A small image classifier, trained from scratch: arch vit, activation gelu.
Rows from expert 21 of block 5, named by matrix and row number. Rows with one number belong to one neuron. Each number is 128 + 32 x the weight over its row's rms, rounded and kept within 0 to 255. All counts start at 0. Numbers have three digits each. After the name is the row's rms in percent of the matrix's.
# up: expert up (model.blocks.5.mlp.up, 64x80x160), inputs 0-79
# down: expert down (model.blocks.5.mlp.down, 64x160x80, transposed), outputs 0-79
up.0 089:135114193125169152203105116157130142111149133109184098151130169184201128071080140153090143121190133152091119147122061134115176120125109106100172151164138144107087164124136130195158080120171190119116109082156142094137129093129139123148151142
down.0 098:085174154087113144098101157119065091186101128123174165160143070090138139169104088087124108173152117119083164132200096127117127135134121161128100114091140109118068109202142111117106161138165117179123139181202129210169170170051147115137146116
up.1 097:173138138200098154141159095072105117162069115110176136126116132099139124118103134151118141114093156118148123140156146162144165087112148118051154192116143190118066163104083143154122141146121165117126113073115131074157141070114053140125221147
down.1 102:162165145186126164160130116108135137129124128153143129142162107089094079166154101145127167156168058196189118120083140129104219094120120151102098110104110123139151107171175132140135121091106167118142084144135180131223126113078173185136115095
up.2 103:114132103141148146084115180062137165157118098133110110134079137117157147117072121102124095089125106128178132159117136191148114129146135186148080129124090055101156074154145143153128105160095192093135166153120068181103114100137145087118115106
down.2 101:121136157109103082124132084150135151152100070152087080121134183148143104048133105081122119109171174149106114040128068063080101155115081140158134163155204150141134166184134175154168070104103137141128109132133090115118144164108079115128131149
up.3 095:199089175138123169101142136124136151125048133103097142109186115112144112193149140114097174164124094153109176080125123105119161166106109180137121066094126152169133123047113121064106201195152077172128143103135099103087137157101144147190146062
down.3 099:111091073124125095150128158119145136099126112150125167158139089145100200163139173110127100118105091102063097117096131077132123190116142114062184096082151139099059066104080226155132132157102140150072133098139124148141153164093107144061154097
up.4 099:104125085171138116136167172124120157135107170130176103029060123177081150150126114131127101125165136082148174061087093101112164143070103154114184101198141097090164129127074124129156135083157084122161116145179146176112149160133173101121137165
down.4 099:103110093071153158102145129177136148143087138160097151105138101132112130162093131160142100136132144210119118142117171083168148132099070101122087138113166157036096113164118136191152162050077092092128132178148148159140062078088136117120160122
up.5 099:121180103123140109075154118143137122142130095126082169161132167107131109104070113075177067053104118153126132085158110160149139147138137164122104180135136129149094148141151161093116161139073148174132131105132152132092169127158064138065093093
down.5 104:127114071135122109180171130086159162149119127142127100120122162071215150073189169139145147098096091158108189140131142146167132156198101104109114149139119113142132108118096145095103113138141093153080096130193123134117168122123125102115154123
up.6 098:142129096114128106093120148124181116154078163096090091084125067129171140132140196083088122122105118136112104104128147107157157099144117087149160094184099182135113123151065102115111137131236124133129105177088152179177164123101144231091079146
down.6 090:103151137179127090122172121082054154077095132101167141094142154116120130120160189153201108174095090085122112165079099159150080134123107118091081122109098135144141144157120119151160105109060168101125171198166096137117136112123096124099128091
up.7 097:086105164126093142118143134110093137199097142124053083132179150139130156149167147073135092136155137175103118218125071143066079098191143110094173125163122145154165076143113089092116080130115090109121188139136106138140140130116107170147170102
down.7 094:128182099140191113109146158148135126128074151176128157085134170149137090069204161165156163083154035095109095128117112133126128116139166114074102102096064115115116126072088105136148143161107122151084144127092108063158076167165093117140088087
up.8 100:129154157077114059199105169140116105107104130093171148074128131103092071114128074125141143112158120164113125163104149134129135181142118173113174127174097114129199162150133116150164107129118145146106209107183132118088201094145119172125057102
down.8 096:114135187103124134135179105118166125054164114139091184106194121085154151093118158084103115125092128178081108130178112126118076147151124145141126145091114130168095153100191126159114100153130174192118105090145154141104115142117088194151135180
up.9 093:128139133195113123089110054127144109125138143149161167152131184135125129156114103156121116142148162129132144117188058162160079179144127103107097133105072129136158181182123187172136104117189095190126131153137077104135136106185122160107047117
down.9 104:174176140108106118105111170149123115114107141090171149090095135152146154124154117107096156132104113140134146090109114102074092108094119150090155141078108132115118065126140166153121123177177122082048136114150067097130123111097151137134099123
up.10 107:103143118090135089146187132130135141133114120161144151112096137132134099088150105152114177093090142147105107149108126128083099183172158130173123159154141097155117133143165133116142153101182148082063136178151081089155100161119171137156078096
down.10 093:134077120109073158154104114190111089101116149160159148135136109144146154128152096065126132140076099116186159116184124102163145117145147138088171122142143157100153143077182170109121169080113080113048138118190152198137130105104161077116158135
up.11 095:179129099123166154126129093152132143126157181091145094124153145095098146132160087092171146135138159183114146131104079088123085104133117107105122111107176181186066113123169156094104127142115116103150154136179077109108103132069152108107140150
down.11 095:120130147143154127176141142101147121100113116128130131169123131168042151203150137150103129103110139136110167113110127194133051101134117116135149148174137148021116129130146108169047088096149173125111108169130160130142094181164122070075101103
up.12 104:133137065153123064165121125135165042074127118114171164170213101105146127076104139096121079157170119140155129098110096132092134091136116127083104145149118157110140108107173106184101166112123149142096194103142135117153163182132099112102111167
down.12 108:201090093152140098112136136185169018103133132148168125161141124126159128142121118087155110105129149129124156196142153174092104165095131071176121087146124125126076131147085147172151140101090102143077133110130098096083157166107062128120138190
up.13 096:149150109198115157167106112107113112109128151159152107049132076130135101124147179181149125146198151113128156134047109110103105119108168137111064128149100193133134151110158154114157132141117137206116140116068140072113157079177130192118158104
down.13 106:143106133182149138132078147030141163138131129130138078148193122120117105061068129171136165146136158164142168166141095172119123150120155121105147161107155087165093152180110045149168122131131148090169105074141141128141100110110101136102099120
up.14 101:067126149118163159090152081141115075081112125073156085142095108165119144154142147149131157152140082170122035100116143165122072120125122133132152134073154093120116093131167190035174110151160177106144095161182138152111054093167107145111118153
down.14 098:132132179095138056156146150115167103086102124097147147101138167203085149126091136130140118112103135142112133121148070080169136135064110197114126151137105201129128163152115095083159143088141056136124133129141119100106136168133148135143099127
up.15 106:154110132112145094145121149106116079092077119097090105120144165141161112115117112179168125130109140159158139113206127057109080111163127166184114119131068174215098137188121107189122170105166157118076101167141129094150099160168118132198181104
down.15 095:122154150151066131188119107180249165138157106062112152141157160151117138130128081086110127135128108117125203123119138099126124115159118099123153082160128209097162114067167080109134125076115140114144099085175150110084159109153173133103102151
up.16 106:099180149145122100102075136128118132169087099115149143097124173163123136143134076195083145142186093112104141177130218173152108074148193101121169142088107125042106128134147107125173169122114102123129127103094187118149177144127096116100127165
down.16 098:165136120151039143145143134152142139128130195168134130187146184144183122094140177097103089128092102173159129144114113132132134191105169135175097105117116121183086108139135075096170155114154136113179151117139189097129106150141171148099164127
up.17 096:074105033132103145103139133107098111087186118113086064120162156146142196086099156226110139051156178163176182143108148152097155110153125087142131149113158188133137121090104156126153089121120141089094130135172160104120131160125139150079100162
down.17 100:096144136123207141103132132152103102166181119151177130124198176104088168148195091174137111144116169162124152122096121173120105113161143104080097123123059119160109176128119122117136067070156139131138175123162139160138100105082108030155130080
up.18 087:147155099112161107115056136181119072162129114170137149159096155180138118089163178132148173136170129139100148152163092131121154180129117089129184146053135115106103170080096070159119082123096126123094135162126121040132135135112152135104148146
down.18 100:206164121148173181122118133126103191135170108106129108135060085085122148147108124094127103096150117114140104088121104164084183061120131143135154074153144159181096173110122128137092106118116164076183145160112120118118119096104082116116227158
up.19 107:112146153117102079160127144193094123205181101190139172145099134091141145120137062107094124152121077079073149104103078142102176172162042096137131149132115174109084191147141110109090117093135165155097165138104105136146130103148139107142163123
down.19 091:160079105098160106115070144082137140064103074145144140135123129131115146115094118131134144120130093207119113133169155183086115140095131178157116105141134166153130073145099156120162186136121151112184092106159170158099139168112132106132121086
up.20 098:086169116098111134091136188098096148169142146115161163145130098142127132087135089157111161133174157112107104131177111140069185109109180186200146090121104129125122180141178133152037170109151162087094136109157153160135107100105091116133075138
down.20 101:186124118078121120097101134131090149117122161159124144132088154124084129141098152068119156126129100163111186207193070170103121146142101103157189127107146142086115128136131253132178137120146143180107137100104112095191179074139157158125170132
up.21 102:134132116113104098126142143137089163066157132123122102226137080113137153129180169142144074114136045173089132138091088134133119148131162077136104114111110099125151096088084070188105130130134160177130082163097151091126082157150130157134127134
down.21 096:135094118152149100187091107121168134150109100178146134100160089130133101129104155137143112064180160117180135185138141090135162111181133128124123068141119117125159130117166105175090093122114157129134101160128128183094080158197160085100142147
up.22 100:085193071171176132062062136101129104151130108122113158120090121119141121084123169095109133175114147099147094146071140141106125155137110068127174129059089138084174128131065141068118142134098092164146118123094160078109088123120196158183108134
down.22 099:090117166070139104081168172122079121088156113205077101170125135127068079105108217137119086101114138076126100083149093147144154085119114135108077131111137153162147144096050099143143141116144127109118143082138077095133120101135151124086159116
up.23 100:139094101106124072135176185135126140137132108135154123114147098125193154108122202132161118067118117201138104184084149114125102151104154170077137163114125147063144130126141073193124092149107135167211093108121116057146181124175141107131108090
down.23 109:144098119139086114083111130092120083098130136118148126111069130138139071131152147155108129102133116168069117125095134189124076157137161166184160127111097126140144171149144116154217102169080116132130124133157084148061244139101130108149094113
up.24 095:101201101190116117069167159086178150171091121112099094158155205147150106084076109129135115124133139152143077137168110148151118122132149122184169168060144087142115174082110176109136114123168118080116150100114102149077175123184183135126196153
down.24 103:147141132130127112157134155154090151146154157130178113152106110155091124122165138172121144145157100143101115180099165038122182090148138208123132103087185119130123127139058105076190125126120195097170138147102116119147119144124154143154118106
up.25 104:131105103159129138160100167108109184142070126103102130064158099107131055175110087125090192114149115137165192068156134120154129129140087146159170112070146062140133128127087140180114077154110146153158123128138124163153153072147109124157177113
down.25 098:146128080121117126147131154112165168093115132083125154104139100185129102101134160076147154123137104129195122102158144188179183105130024085143180132113122143114129155116114136181109165105114138156124145053145129198132086101121154153140159179
up.26 094:165169134105111138053131154168115189098112114109109073062062103086099148155116145131151111128079126095128207127127150129127096097103105100115128125131126086178110086056108141154188096129130153137139149116100125088103131118212096161132141176
down.26 092:086070084152111137087132122153089118133150111105095144132121180101108122127131162100109054128087199192184124138159180139133123137131160118143110140124135092119163100178146090077112144166138147097054110129085123151137195119105110158074155127
up.27 101:093156088067146103110109104139100101080145111134127153191171068120178155158118154121088126142054137118170172125158075123148107116116121128110134083124121068134178158068106085134072150106169155149123141138119160151134156189114130172109123047
down.27 107:119202155088150098075129121113066110148062154169102173103156110082124105120107147146091123149123133132156134098108172118139091122132149163143157150076171072078131109169111120147106178113120129071121067111110187175105111124114111151149105143
up.28 101:158099120089097113167098143169146087154099151084147136079148166126078181153165169163142076115170117126154125127087181108138114084145099169130173159111151150083105067115127143109167119125181151156124162137167129188060171150107105121086164107
down.28 099:061120104185067156148066122095146185114143094070120105077132147110112145170105104135149113153126112175129137074123166145143128149131134149139097196110102155140164137113098164140085137153112108079132131114151166071114212206151124101096152093
up.29 105:144120111144114140159087096103105143185112128121095133088129079120106114147114109149119096113171151176164080143155107132109190126159160084110112129140086105131165194092181079123155141095133107096187106132148120129161114131140100082088166162
down.29 095:142183134126146112192176151224129171153067112093113115130150154119115056248160082101125141143126183146076129140163119165158180122085159101140081118149115127054142084162074150075144073153133147148146171136080091123176094136143129144128136083
up.30 092:134095142113156087175106143160108103108099079124085147076100124113145096128141167165125118192144092130164131121070113147125128167200116121118117169068139117100055060098134124109091099135177087137132154121097114143117187177163138138102124100
down.30 104:147109107117103099127145146076108117108164146150112159111122100116153103174138140107202091108156060059158114093145094069103166116151114140092087113141187159160161152086128146127164130145115143140101113091110081082125177110154127091056079125
up.31 111:145023085118137119134152150137165168114107109176129125132145131117097122100145115094136161157115170145132155153102115105131104150107116167068110091155140120137090103118143114122163116114150132091042142132242115133134105105151202135137100051
down.31 105:070153133163127140132083115113127119200159174114133133175134100101116113183161157111148110102197139111088129132107099081137141116132142150118098159109165179126195162129105104124129096128117119132128130143078127113143096155172080107159136194
up.32 094:120132085185124062120132114118112121187103114137164133131129097142098123143121151160185159108091173183135161146112105119105133164120108069110135150108107117113087106095060068105158117160111143117140146108110105127105088068127162120141133096
down.32 096:105057185207144133113137146119096091147119129032149107104123152132080124123135135145107155172166130114136101128098125114149081123070132120115102195078122096158132146166131094135095095102103076111141203180147097139117087081132137178144107090
up.33 104:138110167172110097164149107113108191079108142179100137096170118143126102157173110131144176148128131166156136102145129066137114112042128078099108150164140098105115138203101086079085111128114145097083122149157108100141120130091133125205126115
down.33 099:136147154081154144145125094148139095114144116081109140137100153108152123115150152137082128100133141175137148173097120121113123117132043084125088131148162115055205085132109083102215163069189162121091140144143109151173130114117099053112103151
up.34 095:097127125105111085138115128154145145113101116127079130102170111118181148163141162116157116112126120087121116113098080133089152083125119099136108123047115095126064066153141141168084077078111125128129132085125137087105165064126117171049142125
down.34 106:180169075171081124133162029077124120157111210126091123151116138120168135131176093129170151147075154138159128123153127127141161185138120145095106108114109167126143081102141128128129108120115162117088136133178147118190070096148118111162153169
up.35 103:151154107130142110145108110109129154177123162128132086148116123155138123158130103128109126115094144100134126083068136106172161146084094162161115111115102080165120231089109132139090110141074106077169107170106138088145154112179101160086106117
down.35 102:120110055159069185161149110057145114120102148045075079120144153121117172166149092030170085149164129132132153137131099159107142161129112093146126132143100134178187079122156146107104107166168076152146141115211153148179151129186122132113128117
up.36 103:145123184146108127100170142121091152113144139157116156130158124182123137117131130144115201220174140077071187174159116125129127136120155086134133146128136182125129120116124146143138164193192069146102143125124109100086188117181069125096110097
down.36 106:123113121205088110174070117123118109133124159113149089098159112138075059116124109153086206156114141132162139164086108125119199111139109104093131131094123104103118169124183145159129107155168155130146093110113095119178095149101130137138123163
up.37 093:133117077195158123141146158062148108165158167077147124101139125124116135060130167124108133178157115142147166099086164166099212124145191129164127152091116133140140103169134057105179166122100122129130137115146124159125106133168104100082105068
down.37 100:088124095115115207080190167151165140073128098091156144165151204121088109161155174150132145116100167185177163135218157157105158072098124098152146157124115152130110158175219116139132123125115152132151081133122179120144122120151178148094104135
up.38 107:202125120124114141078092222116209103074100115098123134077125143150162088123159095137110100102142163117100098173112146128125112132122124117087178125081090115072146099116116089130149089119097152107170156136122139178162147063100083167136108166
down.38 100:164114139148111088139134072166160189136103107156098177166136094133115117167134153104072110112131095073183131194169083123123149154124107097116191105086128072178055137143103156173125126091076103193193110100109180154152114119135084153069113171
up.39 092:114131147094152110165109161124144032071139149071121105180097142090132089141090150118139152131146109153143096157084100133129151178103129128153134180139127143113190120158109184073168128113076090123155107100071096122110145168142139086130152152
down.39 096:108123127140120111163073172128109139178164128132092111120130225132173109127083109141173163138032148170146085083134162108151155141131099105156123160189128129105185121146115177080123162119118136135107153171107193123113163089125107080115132139
up.40 099:144133190080070161100154161117089126096096085059154104142140140178117102139108144095119064083172188104095142097133110132150111146098131103112138143116106130134078114092089115115149115088128168166177169120156168132128080188101174106133083102
down.40 105:089160145116080163110166189115158117118102179200105096130119142100113121203100151115103095115112115136176156165078123136154131076127141141123085175106122121159136134088160063188118066186174136135088104129104043124155128159137139103142104103
up.41 098:147085102103152124130054149126079147138180118093078101168139150096137085105110091145185119154113160088050135105167116183118167145114107169182153129181142126134082113159109099178122121141126118122106117118158124127111077153097134116177118128
down.41 101:112134134129140089113152104122151138125136153098122081131128095184133096165132160151133062111114097098107146165155065118178085151121136196107124130136119131180124103160129152139031091200141164081116062085169150122097060097130136168153098107
up.42 095:085117110112097108099137134152135137153134098118149155107089145139109095058164161072174204134132110119105133169126171159118143124075109133199147088093138116114171095118134062126149126179175181071146155195148163115138210129167172141121132162
down.42 101:085122142130115075152092128176142127120126138149192155135123120091089107086067127126128118145128130195169171115160141152178170088088155202122109193122094142110150161148098176142136131080088111115133119123138119154129083122083205107196154097
up.43 096:118123104138171153109120170133104144150180208116137115095130147140083142160192136129098147148132171152099156180116172113054164104121137120175175081150121145123104115136186105162142182096124145181077142178095148071160125112097145091137141093
down.43 095:126140163119143165139150108218144125131111086158120148137143103195100122139172144111170119127144170155156115099118139106152133099080104058147086052169128130130114099103177112103176069125129059117127099123145072132165145094121151134139121114
up.44 090:157204075136125162129088180144177141127118151162144154104070124182147102098127129139140160113133137132133091160158118093083105135138132176215157175125078182159092086139135140071128147143096090146098129137131088178138108132104117155144155134
down.44 105:107141123152116117153119174099120100126114107096094196085104130146118126065166084055170126172196145115145188077133145154135141138152162102122136126049139143072113055126148129132156074086069187126184112148096156128094158168097072119120108109
up.45 087:150115164109103151099138159164100127139116099187088137106181129092100135164148140069103151126235134128094136198117070113126138129107121145097097106149107136165117147127124100086088163128160165130102116143204166122138163119086084188146214121
down.45 111:123149126098080145124116147190094124068142113159066070099146117097180156172131166041136120136170140121156047094062150143132119098146143122130117113132095148144110156103159116206166142154126060096075161099166190149165060085075133164164133139
up.46 101:094107174120170131137166125151135123093086138142098081129105087143128128196124125100090170115091120113075187187151104120139154131109094099137161135097136133152105184160073129147144135124147128074120135080185152132127151131125137167132090152
down.46 095:129122119144079141101166112113158138150151123135070127100095112057091183160135086055159160077086106189121118151180094135128150143155116132118191107051102115172110209092133089082137125133158119178107148145157120122121138071183125081139157084
up.47 104:105148146163133113137121106104111110105062122114097100135121159091137100193103103118131145093043156116179172124112171141152145131127109208126130082184109182099126100114091094130174153058114143101121120162203115142125143100184140112153176111
down.47 099:092121137099166130141113090110184149137084119136086089087154135146143129122086163178107138100124074135141101173125107138175178107120111177118162139111087100081111116126088197113142122145112189112163101077126189152123143142136097159154068122
up.48 103:086130140139078138095181134169111141113180156176136124094120118126128195142187137103148095113151144108194163153114114000097131162208144105174160129096078139095130165125057124068129098196133134095117156111136127117097134139086151174159083125
down.48 098:143114175185144181132117079125121107105186135121152090105051146028116077104124194115156110115084152141175116099185099129170112119146118137139075132095146165088129137161122218146115150121137108098137110123117149065096159081143095120143096108
up.49 110:126072152127127193144181111092117086189127123150136198119123177127117055111092115104124121135105082172120086111153097109158120160154087130151159144121166133147144186084056126119182088147134120105117112168134144102141086116129171150071110128
down.49 094:114131116082142152135057089119141116149199163142134124149102157082111180118089140118119123042121147165031073122134083143170144185150091080162128169164135114107199065157152143196099185110125143145190115116123089142145123138184128159161115125
up.50 092:145108069136118131125109091131124065107138109162139140141168166156137119128095087112161177132088111107161112153140151069134175130101152083128181146126125086123124203189077163202148115156164122101059173165089170119091140105098124106155138102
down.50 095:111133149110139122108150113115073156100202093130105162109100134128119102103108117155105161116125099156138181149208122146118113146163132109166148071112147166117103182183147150161160155116176092127177172176185079115135129126132150139095154139
up.51 105:107076137160103173139114138077145135108176202075115081121145165150167150145155158167115164183112078142185096149084131115090084109113148110117115109130174139134094080102117160091185149146115121126105117099120120152138126138221161119100086078
down.51 104:082122132132098115094104115185097118125148142067150214132118092141136174123112150141105125157145110136151167154142093143131099074137152080106108077162059183115135178124132102144139170158127191142122088150146149153096141145109065124106109132
up.52 105:126131141163074093125152132129059184110076121147188094110141111133118085090126173137114158151143155131128118134160107149148120095133129191150066158159129077127149111130105096100108100103147181138175170132098098074149096114125153163229186142
down.52 099:112097128162064085138128148138131099067108102074075184171146117114130137145122148138137102157124102197129125155131129172110093128116154115079120148115105130131144085168172051125103130202125117123128121096097148126153127147120112127161128142
up.53 096:118136118015147132103119069112100112191122101050096173117174165142116138143068134113142096180119119153127117152125161131155126113114080099191144082123136126112173132125080117083119154146162136138119080134151100160102119096104129202121154143
down.53 098:149125185202091142128049105135150076141105164109089147158082170134080123119120158130155103133129071159183017119129089178100104153125069095090116123128127191112065103170161173081105094169171077145145135174119072154140112145167152125101179097
up.54 106:122068171141127181141150138093166128107139077102114121176150183155120133142150134129101115102146116098063034142093075136127122138147156134079160084110128113097160129094168175085140092056113168147117135157140184167137136140099098173095066097
down.54 106:175173106161146120122141129171122140064123216102119096125130137124086114062157142074165110145095139149139105106175134089095149157120071117101183180161112112144092231100107090085096110088112099164151145150130127169064211160099142140155124131
up.55 096:173099150126100151118156074132166145182050125149172097147098114151172161073080119132099095076065106190164113080110130133057115134146143174125169100194110183093135107128144068118074144149195098123167062117142128115166096162138157090091109156
down.55 108:140094074101124104076146064133120064111136075134108149172131109122155134086086075116196167178153137147177113119091160078108090109203235173102094171142115153147149117115131146116157128097138165105100103094071073159123130121141128139144146090
up.56 100:154116166182094165100152129125112092139088143133098143096159151129129147138101167108134073105093142156156084058125147162110190138124108110128127104129109080073094194110163157133132123126129106113130112138147163120080142169188108090116145142
down.56 108:097128122119110128136137102179131138127149136110118082138130119179138084121160131123117143133142082140083168138117123142210104160073131102089147131085129075130191154100108161117118192163169106061104122124152081157164139179161179136190153163
up.57 097:119094123119139105173158093131100140177162120170187116096144096100091151083153149095161147145136138097167081152144169094124160152177091132141133135147182137169123157165077172127133134064078131042086101130099112121191214124132142151078164113
down.57 099:081110070132128079127153096168149136124135133148157134097125117146199150118120102125136129134171152100133116118067192156128130138172156120154166151148140127144120142110125080132129121116104112115084131152183128159105165086171105107145181121
up.58 094:129136093092145119164194174084112189063169125118157132111152122130176158124117119139147108118101173031113087199121083123167147158098139145106146195143099104155152155141094165115132175163151092094231118103146124130153149163111104098089106120
down.58 086:155104113200085188150163083132113076154142097168120116173124115131100140106124192184143170178170109128092124105128126123205142165172120154130097126168139112101138157141171132148158128135137153155097130130175114119118128118077060115138078171
up.59 107:155099151163098092089116117159156110120078136091152116149084124079122138128101167103147169141177095184172112108147125156120121123186157109126143098128158145165148114168108089140146171160112133135123154092090085095084076155189113146132113110
down.59 102:156113171106089143120120125156112109071087163131140116109152078178124144088133199179108081119080104133153091123103205145136130128143105101124192142140124131170165058130148078152067141132168134136087138067119122122150164126050106150151104132
up.60 095:136139172056156102126161104114113079144134117176154097120153196096136145076113158128127157128107102152177125104182057118186101159125125131128095121099155109119120167136081143085101116129112121084104130151151106091135076183154116076171138068
down.60 100:130120105157074110112168062114142151086092143121156143143111107082165104157092156134123146078115165124100136115110101132082141130116146189100162149130113123112114212139166144170156140132097121139122155166094167097184096141123070169068180148
up.61 104:147069136095084112121172181137191140132175120114112141147082138092169099158085050138178133121122142102188107108096143119139090165125085137130086139149109152156098054066171097104168139154106173129091126158168071156092139131093151151079158135
down.61 102:122109107102118107095039106151148212158107139173111122137166141107155154145175137117127156177158163117148190119149116108169105062087121153057107095137106098162137110157090080133150138112165099164152118120149179137102102133076116125117165113
up.62 107:099113145082156081127138139154125095166117084140097130126068132130117097141089123104103130116130159132099109183162158118134113111166112090117154098111086138133095177189114112142118148203151137165158128156126118135111130151117069082099131075
down.62 109:149159132101148120142093139118096142070098093117137075112150119101118086122168166140127151156193108095114157159142132105107100102093105073099127128118122127192111095124104136172096118132117158133134119168114106115148160155141179097127134105
up.63 096:108169108092066170129160126114114112076120111114131124169110104096164179121145119119178125146164100135091105071112121145133141207101128100063107222073168190125153073087114138157130099114144134131083119087107128090088131122131121117181169137
down.63 095:136091101145118142170130141102084079090109164155175140159128072144161143127178119078108157128134149152048174106076081119125164165154106138131112114177066134129146186175079167151125120167142145161137149124123117121129112115142083122108102125
up.64 097:205146108080183168148075116089156170142111098152106108133121126144145161089113110104152180144112130099111171048165131059144146168146124110093123109082095116116184121157133155096124093096152129118139100150090174086113101104176149138089098150
down.64 101:165153092100100130096097151108102149134155108143134100122114125119106099108071108101133130124094119143135081112157120101158132165105186158138104100140157158083142082155126119179111110144097172095158149163039141110128066148108129099112147194
up.65 106:092111154148160172183163156107119094126149073114170111212120212144135155077093189102136115113104177123079137114137158115110195119110135080176094096120124197163156128112129147176075154097143090125118169152099155114130137129100183087184120131
down.65 092:094134176141178174121126144103112142074126109160084142093173151103118091113150137123211105159047150120120167082106083087090114107099156120113140165146075141176069147122131142203089104163114148138128130143156106144147141088148128128138152161
up.66 100:151110163120194123080095082120139132096095134114070132140171139112092129100196126154136092097168172150124177127090121140137126113127148134161113139102107073095100130097111095115070112094131148172153156134094057148122103164201146161150149205
down.66 098:158091136091083172156155140151116103120109150118157178187151160143072127125126165060112125122131066116159237162119175064167167134114097126120072166202094086190187156147120146143165136147122139124108144106138153143187128153133140133125108114
up.67 112:170098144207135115111137136128119141104119147142132095184135186074089143180084171093187160186158125088177098139152128168074119103117074103134107101139132188113120111141145099151136136182078160168077125123107109139114126130139098157123156116
down.67 099:170152134175145193120100065161127121149181177131170144153097105142177142106114069144099114146114181140096098123130183064130135104139099157079160105091142130102152074098105083097198133168146129137142158142114163115117099105124108110153118120
up.68 105:142110132105139107148097092153167169130127184131089113182182161169090113103112156117136185097114166114155147179153085129088180112131106124188168132117149172065091038127069167117147098091119131111092132172083129119134140188130062130108167123
down.68 108:135161130122114152122154147128108126109189133157089150143102130190142154157107136146170133105142192103062129168142143176153104175120165161132177139100113122169092080164105163052121130103070108129164222145159125158096087129134156133141123110
up.69 100:135143103123120118148116120104150140142147026092190114119147101152092072171087108093127154112121177140057199132184127133134063175128136096165127185207133114169157121188115106149154106120121152111155186161086100141156171096163068148202123109
down.69 104:115093168160102108088112138166161089091102089145139190137090052135180109094133156147138140120130130134126173117152082106097156108135131130153088066134098152109081116152114154193215147045114115117106131141148065140174141131070147156192182085
up.70 100:097142119155156097136128194147164133166138079133138187059101159164168154141149105078139137201125093123125149115108116137068144138130124116157134107104109176097122107139168135127129107135101135138162177111146121065178131104113109131072163091
down.70 094:157095162211180125122146088117119118069123121164084155095129132125120120141103129148090219165126092121141089132109094128160157073127153187157134144141080089106107113141196108164091077131139099156093132194141145198168127197095135137142148102
up.71 105:165109101087116125113165084122186111077129177146077127141141122151123106180067169100177079090115015101112169120105153102156103093085165162115069169105147102144143096135130134123169130145157148120140093106148152135114119140182141113160146152
down.71 096:135143118096105119176106077130088154134108136139119192116134091124152139142160115117160089184154152144160122157071151103128110114076155117149134164136110110169179101090082111150104102091109146081066123085112162178114127150117148151052071197
up.72 100:148107119078118083126091154062117105128196148092149141143194191161172119104106131201118113145178153112149130123161165189149181103125068145134161135090159135150173115113185168112133119165115114158120219130094128124174148140181062126138132188
down.72 099:172168079107147142117155141135155130104075167129089113162126162161080169136093182146091184148103135172101117092151072130116088134114100126086137113166174089107083144123111115100076111152159178139117109030118120089154053096095148157111144137
up.73 112:122117171142128128132063118101137116124062133135148163112124141132156144070112104106149134122130154156114144168136130081051067110156118152146129120122123103088117135143223100091144133139122109145171167134124122109139084083123132067114119119
down.73 107:144125104147105076213182129118147135160119141109100148054092148122168071123131076146141123100115186093087134189091103149099076120111117125111109216101132138161135058101142116152169114204114107175153111120140121074089151159073144115108132092
up.74 094:152177090166119152146128100101158157103095083120109135158133075148124177186142123139124093134079090173185126157076147154106139136118108139123128088158099131147118173111080109075138098173111114143062114107110181199132188185121107058110090048
down.74 094:124108131170124090124162123148134146128148155150168165129111132123113110109112123133161108163144131084137079138127164147089087109112125124104107090067176119128091145143150111094087086073190061074084127104099128097048130088170203106209131165
up.75 099:111183167156126074117089111122125094134100188129167040178135158100119159073116126187132109149120107130150114157152148127167189117155157086095148131121144143096115187123126129136148122170123124121114143083148123124101138094157138172123105073
down.75 104:101189145103186120118084163165122124134116133173155097086099133181116086198085112150119112159090140157125132134151084108125100120119145140152128143142164177103105175158159113173152152148138155167084100138178110137114136182128154101132117119
up.76 098:142147107145112117081091121175066109150111095155075121088131133117186119114123171183100140115087129172115149163124143086176141126145131123085130138087103114085095142090125142175139112161141136114142137179110067150142100069027129078132146116
down.76 079:171176149112174160113140160126134121088042161080134223160131148109127096085139120152154117166124160150113109154105181123142149093148174185150156115137134069092081082137159170150091074106153143125145106095093090121069120139100088148104089151
up.77 104:152162154119024132143111169097193141156151084155141113112087144088171139062096134137098155144089186125156108081208154154101113102148080112177138179141137100110125167117125164134120071105121126115145116106138146155077117100132164101139115092
down.77 099:130111144166110119125121113101120127097138143125103172138241143115143161060171141128149161126126150118185117058150152117143105125098127182123081120162064148105143140145176091194141117084107062125158109128105066176135150117113166085100171135
up.78 109:116112136074123134190172120155126138160126162080119109147120140161123124090180150135138144130075114118144108166044113123140012108092090129139178163097104134159134152093067157116168115145092102160168149117117119117142145124103123101210077084
down.78 103:145073079188173093139131173092113118114133129131094105131083140124141182136178126136108111126098106154103140152119113128153112137152162148150149158099128065072115120123176092137064141216176158162199148155162123174133193125131081135132076160
up.79 093:201111120169058115122150121149089113094134135146124097151098163156154171163064162136083199099184159137107151140080127171191076124122113185092141117149157160070135098163156101141201084115131110146126102093102106109135134125192153078120102059
down.79 108:123066103131139127156166134074112124077176144120110099187146141098134169140113116103090134125147121117161096191112168091145080136129168163123157156131095122164112155133107144127094182149203125158090139103128082130116103136089051103051161172